{"vocab_size": 8192, "embed_dim": 128, "encoder_patch_size": [4, 4], "one_sided": true, "grad_clip": 1.0}
Rows from block 2 of the text encoder, named by matrix and row number. Rows with one number belong to one attention dimension. Each number is 128 + 24 x the weight over the matrix's rms, rounded and kept within 0 to 255. All counts start at 0. Numbers have three digits each.
# q: attention query (text_encoder.blocks.2.attn.q.weight, 256x256), inputs 128-191
# k: attention key (text_encoder.blocks.2.attn.k.weight, 256x256), inputs 128-191
q.184:159174183152110121133068145025099119142120138202169126135172117137116110136148107103110093154179132065139171122119116140182161118194089176133138102112140083132093164132154103145149153169126105
k.184:119142109088111152186091155163118141124079075145170117138136100122132101093153143100062130155177152159130135106128106081134128113133082129140109122114162108140079147155141136186198139143109066
q.185:149137155094147142139121089117094170144153148160143151148112144159097143136156187121150161140131136079100097147125118149134139144127116139129151082202165133109147123111102143133133108174109142
k.185:149151152081115137156108122169145180127097108150182133153141146132140084130149156092114106166097117146122122140169161139119118166133130118065123145127153157135132120151098115127120112161134116
q.186:085129099149160110077198126141140097146156112129079161099097151115166110113120067089153107090114160145156132124123059165106115102125132199160196102139099085112110139088152152165076116133201115
k.186:097148069170136153150167166174148137129102164126097114101113088139097117095085118126102153144084160153173137165181085127143120135123143118105119143146130172113098158136139153122140124127130082
q.187:119102136156152092095178134081085131112119108139139151157121117123148120115114118092149139144091115146121149138107126131141153132192153082152120148061129133120078158079125119157108100146138094
k.187:117132074146136138114127160126131096120083132153146079114160120117111134087104097138122116099170117141120153107148091116139136147155083155122157126130121094177135100125128094129180115133127126
q.188:140175134123126118117089098097144141132147169114118154136117184140143092135138162082160083129130140122123111153165105158122130108104139160145172139110118085118137143115121140117080146123162108
k.188:090131133122168138141152118158171126145150100121121124105117097133109128089141110152156161109111131148127099136131149123128129150095170129118146125140164177106151125119110145124146177109118138
q.189:166139114114141105115097148107113190147153133159175151143127128169151086202134144066116124134157119062111181169105137159140145126168092135148126110141107037157150148134165143102099108167174087
k.189:135186125134124137190126174194160128095120072119130140147132100126125136144177151123119159119102095182172152128162127147135097152133112081103138102132180157148137116191142146176158176139148159
q.190:115103151088166131114109113107099170122144107139145133169081106111140131125117179130114137137169091156120083108129136084116135158139156136148139127141144094131101120109114137154132101107145112
k.190:152132172138114105155075145105131113093092134117156101107143174147125128145142092095127109114141122082111154107133115124150154120158152177104148113146120094173126137124084089140150134130098146
q.191:104159164088134131123079142146148138121111120109149110136105138150146152133156168108128146132119138137129100084105120120146143114127129140111127113121120104123096127157105154114147163145113105
k.191:159155154130148156127126129109100135126171150123108158146170114165145097137123134177124147139137117099122145134113195125126089129143123139116105168157135161101197135180156124117093142093113132
q.192:093162115111141142149121125163129113110110147162114146130121146153130128115155137089117109115135145135117137116162106121115141141149132119121162157123135131117114112114078157151132110139090107
k.192:127131123139108114114116145045121135134150097141120115150150124111114102138126108190147105113144125109125107129138154132130156111111139132124099106104123135106125152095146074136143145123129146
q.193:153112102144129140088074104064118133126150152129134120121141153110104145124121081151146150140175135090135101102093117109177156097068114120150089120149162129080143115087120109099117148098100127
k.193:135136159140138128145134161121131112115077143120146098108127139125131138122116157102103110106136150143123134110133115134082133109162146130118102155114115130127086146110131155165159125191126136
q.194:152126135116119109117123130108132135135132103136167125127173128150107113132116152141135108125148099138120163156141177145118112131139096123132110107115141142133128148150142110131093115156162136
k.194:112126097135136123116104129137148101107139136142121129112124148109111150135124138151129134103123142130123129137090098151173127131144136159110130125129120136152143105138147131112137106132114147
q.195:134123088129135149118124104135162092103151153150133130118131093139099149138106152094109136150126129114133134148162106119152134118154124125099168122172148143120150098121143116134126109128121145
k.195:138124154132134108113107119148123124108122115116144135127134119094153142161122173146140092146120102121120174130106169123133154131137104115164109142076115125141167139151139133103147127166142117
q.196:149130087144137121118132135093151118131143156116137136095158106124082127149130078160126127118155135143113121129136138102125136127120145079118124106177159141110124076110124150115098121108108172
k.196:097141135094146126133102104128120157122123133152100107138106168145129158115134155108118111114133139103136115091113090116120153110122101129128133135102089106126125159102098138131149124155105089
q.197:137121100142122095135106105100166109120151146108112134120158166144108122104120120146144126120116105143130121127120135116135140155162145142092148145131119101151134143124141116098105119145121145
k.197:124128141127130160129144130123135124080128090107157119107062144113138119127120132130140120141104089136159122127131136146126146104116106115133136138157109129101118119114115133161133170096118114
q.198:142139138136146145142134130122113124087124147131159154124142105122108136134160161154122125134142103118100147147147177134153106139162091127097139127142187125149140102149104120133148126149114101
k.198:126136109121135125110109096112120153135187136136134125172105147135147156145131159124115120117122115126112120149106134160146130140152155173140124124139084115143161105145136143092115091154137121
q.199:136139147147117113128121140136148107105109134115136165117146129115125125126138103152146112103118130113112146143136133127164134119154122147168147103131134101117124083142144128130121108126137111
k.199:097111131097132125134131089124110128150122128156103146135111159155136151112111135121112133146130120125125100127131096121118150114136107127143119121132123109129125120108131131144129123127146135
q.200:128109140174129125119118135095128134131131108141127110150119120097146127087098106132158129146156117142148127122132124132112133137112129140126117140095123120120108126113127138138134144135124130
k.200:114153111111130125146139112120139092105122144140120114102132152145138135091124113135108132105120145155135129138141089135112108120137123118121128138125102122126114129099118143149116138154104148
q.201:134139106120150145153111139150101127125145125107156103154130109147158115130119174129155124136104095112133138156126150127097125138123149129100157132125134136125151137143141121133132058179170143
k.201:165116116138136139134134118146100159165160142114130152147105123154129129149174146135131159126122108131096162147133163146147101159163128129090141098133163158149141118151117133089092134138159135
q.202:128139091126181147164149115147106139144132141157124159081166126158125096126096141132148145133132111134146140143155116161125122118127113120095135195132131115142144121118123109158106057109164121
k.202:145118116150128117142102145122107121144136158108132125156118108142117130143087122149113131158107127126094143134095145132118126155122131138123105121132131120116106153122131118117151144146135129
q.203:104133084124111125125125125160147116112128112128130150156099114119117120123141101135099162106116138159129140104134135150132126116106128105126157132171136157107139088142109147157112146106104101
k.203:111146169142118122133150134094116128126093122155155124150140127130123118129135113134118136127119134124129104101105099122120125130134102111137158130120091100132097127124144130130121148133139145
q.204:129127131108111139124121111121146130097113094116129127133144179155120135152102127112144124126130117129145126086112102134145129080156147156109071152117111119146129149141157104132154132155141150
k.204:146142124130096153120092132120131122102093126156150135158149095108137155104143132116102135138124142134086110127153158097153145163135133119135124123131164153121112104115099126111119132117110120
q.205:114116108129117127123127136115104146106122104137140119130128133127114118137110119124137122116150151132146123113100125127139156108121125151136141143145118130150144130109106124156139133151139139
k.205:137162132128130118145122141088133113134116149121140108126146089129098132096132099151134105163110109136122110109115136133141126132102142112088140159133149162122122145129125115136144134120099116
q.206:134151140125148116113152136165111103147115153098112115111122096136131113106154146122139085124167129122122145135116127116114110129135120147131131097132112104121138115122119103121139138123123150
k.206:121134073136170113116153116109135142124137151103118138133121101128157125122122108107132119131143164140148129145165110130110116122112135133153139149148124123146132133153137116133104122126121113
q.207:143147143121124123133139141115142146130144120132125111109143156100115128146123098154147149127121125110132123099126153089155137110128140128157155137160119101107166095108110132130150154080121126
k.207:143127111119112098125124129139135117123088151158135101137112126130132181106149137103112095128151135114096125128108142094093127143152087147122116139136144129141135163139117126094143161169114139
q.208:123111154099113107129138115117140141101106099127143124120149164078124163120115137102167099117131100102159127120082119139131144097103134143138109106148132130134168148089143132161137126134091141
k.208:097138140117089164142150168164119105136111128083110109101121127103125131115127115151091115116107107177134107112138088112097131139089108093118121133114119159132123098134089140115128179137077158
q.209:118067155129117104092138113147155093049102109116115092089084165106127153123147082122153132121148098182129073090105131103106145115084141157135130133094133147137127128143091184138123120115101090
k.209:093158090146100131128175143098126117180112120084148123146154068159059141133099137141131150124100124156125135113089100136134077164147124156095108168130110149137152153095106118119087153168090218
q.210:115127105118128127095142164135127103151113140124101111135120144131142122107123132129119123120115137130109136128124109126116130119125120125138142148122121125145089114144130157119120117120125108
k.210:157118102111123088111142093153131136122106120138149122103098132116132141120143159127131136111136142105127183128102159100128141118134117113116107125129130133141139131112130149135114136131119097
q.211:103127134102108142133102120097115132168143141100125143157125098132125106125098101169106139136087147117126102156118131128126129181135145123118093131151133163129118135109112175101106156141076131
k.211:148144167143159127145107128116112122121128116138121138126150168107101142102101161137163143120138149125160125122128140158149154099134151109117139143142138125150149154131128108137108102149142133
q.212:149118101089125110123143129159140140075134140177153079120115117160127142153143137136141112135146109156116144123105137096100122124117107124121090136159161148143141091149104147122153117114113123
k.212:129094101117095125130085130152187085137138094090141145122132139118130100116144137154119140087145102169132109101148102076119120152136136144116149130111114138117097090166143121132148130152150185
q.213:093124106111145152144109146131128146163102100138113125186111147140111145122139143145115141111143137132075135128121122113144143165159156130132167142152149163139128133117100189140109118123100153
k.213:112135081146127098110094093157143162145142129129115135140091147103147135142116100122116157095100114150057133119094138109146138132126169121158161129128132157141127128141126155137109114100150126
q.214:156153088151127146126101153133157176175172129116165166163138082168176067131133158136110146114109154169128133190135138179175065198188105122094155117128112112142112111174144079106097121122188136
k.214:194138160121163102115104106174157160064137154160149133052122134124162147145190143103193130114146095108138106112128162139118145102101120145148111066163165109120148114145133098130167113084159023
q.215:183162157082177136126123094169094174107157121115133115083117124150154121092144163091135145130140113116158107163184147181110102073114123135132125093184165097110160125185165102129173127122139076
k.215:143154114136134129148103163126130134102156117102148154135137113126112135131134146126140097132117131164138137152135126162123078130144085087104107085141132103133141123121114070147161146128126138
q.216:117099159116122114136116143123124111082109134138130115092127109111142135087156111127150117139136136136115126104149141097086136100100131150108084119091161149131135126117131150116156167113099145
k.216:105135116141119167107131156142126161152158092110140134148110112138150064150140113142116081142129121122181124136151124135126108128108116122110120132155117131133138127115124124108118150129141134
q.217:166150122117122120164103102115078130149127146182146121113129144151162141119128122078100142143154138057125125139120140128163143125149137133138163158122136137134087174102111112122101103150094092
k.217:156113139142088137120105131143119131134139129124107143172129137120130190166158120139105127158106137107131181111114130165157117132134093140114133127110109152152109136137094135118111143122116143
q.218:147119112146128157165130175132149114126077140180095119065120109191131139131124161113144145130119167140116096083146094106148119116108131132109159138146143138113147136118135143132079132143099107
k.218:124075074170089099063123103092152119158148139089160163173101129119151134147095095169120124146103093155110170149062145134139116184169125148127089132099120155156151117112116122090144132094148147
q.219:149132127132161075083119097117173113099145127126146149149126139109125141133133106132182127147128107142090159146122157091111135144154101141172108129121142126168163123152148113094154157110160101
k.219:105175121107148165130119128140148142093141108140117119092147140126135104098162145112120165069160131118148071146171069159137073108129102118145180101133137089105116103119143091162157117105142106
q.220:118100113130122117129116137151174112139112107106099101134104138144129106142153150145127166091160128186144141137161113130114117099141113164146145105159131090127169076138108125110129155103130143
k.220:142118074144119137104102138152167107133118124122117112106129120128111110143153137133120150068142145179157107149134111130139095147148098135142132075128135144128140075129120117117142125109145142
q.221:161097090136107159090084105110118150158144148149151143184078104133113161145146135110118119136139102086132147119117139121124119137078149145157120111150153141115158090076129131099124115131127101
k.221:140124139174128127134119170130135133156113147162120133081152124148174153135125147157126106150159129134122143096155148118159140149148113134140147120126131117167111168139092135153107091143157116
q.222:100111129168083129123105144144153118063082082148115112092145156115111116120115136133144114098152114144130129071126107083141138140138156170131131132124130149154114117126109148137139139143126179
k.222:133071085131056157090123152147177106147140130101142097128097120097117118115105126137087151133100101167097133071081120097115142152080133135151089119140110144133092088097093144116146150134078146
q.223:152128110145118158126114125193094130153149164140095107143106098142160106146124169128106109134108170105111135116143126134112106160110111141129119147141126129104138148159111138079112137143152094
k.223:165160132143155081150137120132159148124126111117159170122165116141152135146122136070102158151125128139130163149114153124170103177210106155091171160112127104151133116123124070137150142148171115
q.224:133147141140163089145143142135105157113150136126111122126136138085155135121127153140165100124115116118115118135170148136078125110119157085143114145133133144088162123137132129111100089101155157
k.224:136137136157126115139117125108137104074144158157164139109122138106097111116167141121176147106109120102154137155107142169130125134138122124112100108146144143125155092125119147132148133119137089
q.225:136152143118112131138119114122107126130119125155110145133132127121146101134141115132128128114106149128106127103109134123148194126144165107123150178105108155124094134111096133124118130129109150
k.225:143138143126145149151116151145114147121126112141123113094101146117112123110111138124138123132111123090159091133135127121111111126133118128134123090163131115127111149137111139122156156138141124
q.226:115135144119124107091116127106113144112112091153145130119119142100151156112127110130123118102134150109133119121099108112103159117108089109160107103116101108125148144103145137146148168119139103
k.226:143151147106139099090107125130105115125154097142178141121128108112138138126145133116118113136135113103109148141106149127139147157130082147170124128135135124105134109118137130144128111140140089
q.227:118149079094134145140163122119141153150133133111101134114168089120164152097110134150093127133146154181093125123129129132139119134146121104143174106173133128133130125143092087160128119079118129
k.227:114114136121085163142133156147132115140102118181111067148115146150097147101100151115085147138125129124145140125098115123134082117161096157092080100116141151162115124141124180150140152165099098
q.228:110098120122137127103160142135135109135084152097126099121138127118108148132104118167120129135152142144086118111116157095098124132080151128147138125112108159138155120129107135147113165120099170
k.228:158130138141145130133095116143133122134169089163125160121152109143142125166152095106113135111130126099150157144109117148161142141153103105112140153123138095148103140138128144120123091142133136
q.229:159142106151150101133119117108121107121157174143141140101145140153131111142157144115109130131123116075144140146144106128172125143154141182109197090146146109121161127155117112111095107121144101
k.229:124108117133106109087153100142134144183108163096127118146137134116124133145126135131100104146148164147104156126140134095121123141150114142132096124120117093147132166113141116159153152104132110
q.230:121122122155141099137166136140103099085135119142106161121105161127136098125126119178165129122106090117135137143135138155139124107125176140102132116125156147134143121122138170149115093140145138
k.230:157131097115136112109150116123129148131141145145162118163140113116163137128136112121118135143145117094084153143127130101132134141109123111147097116135160127152165131145143093112122134102140133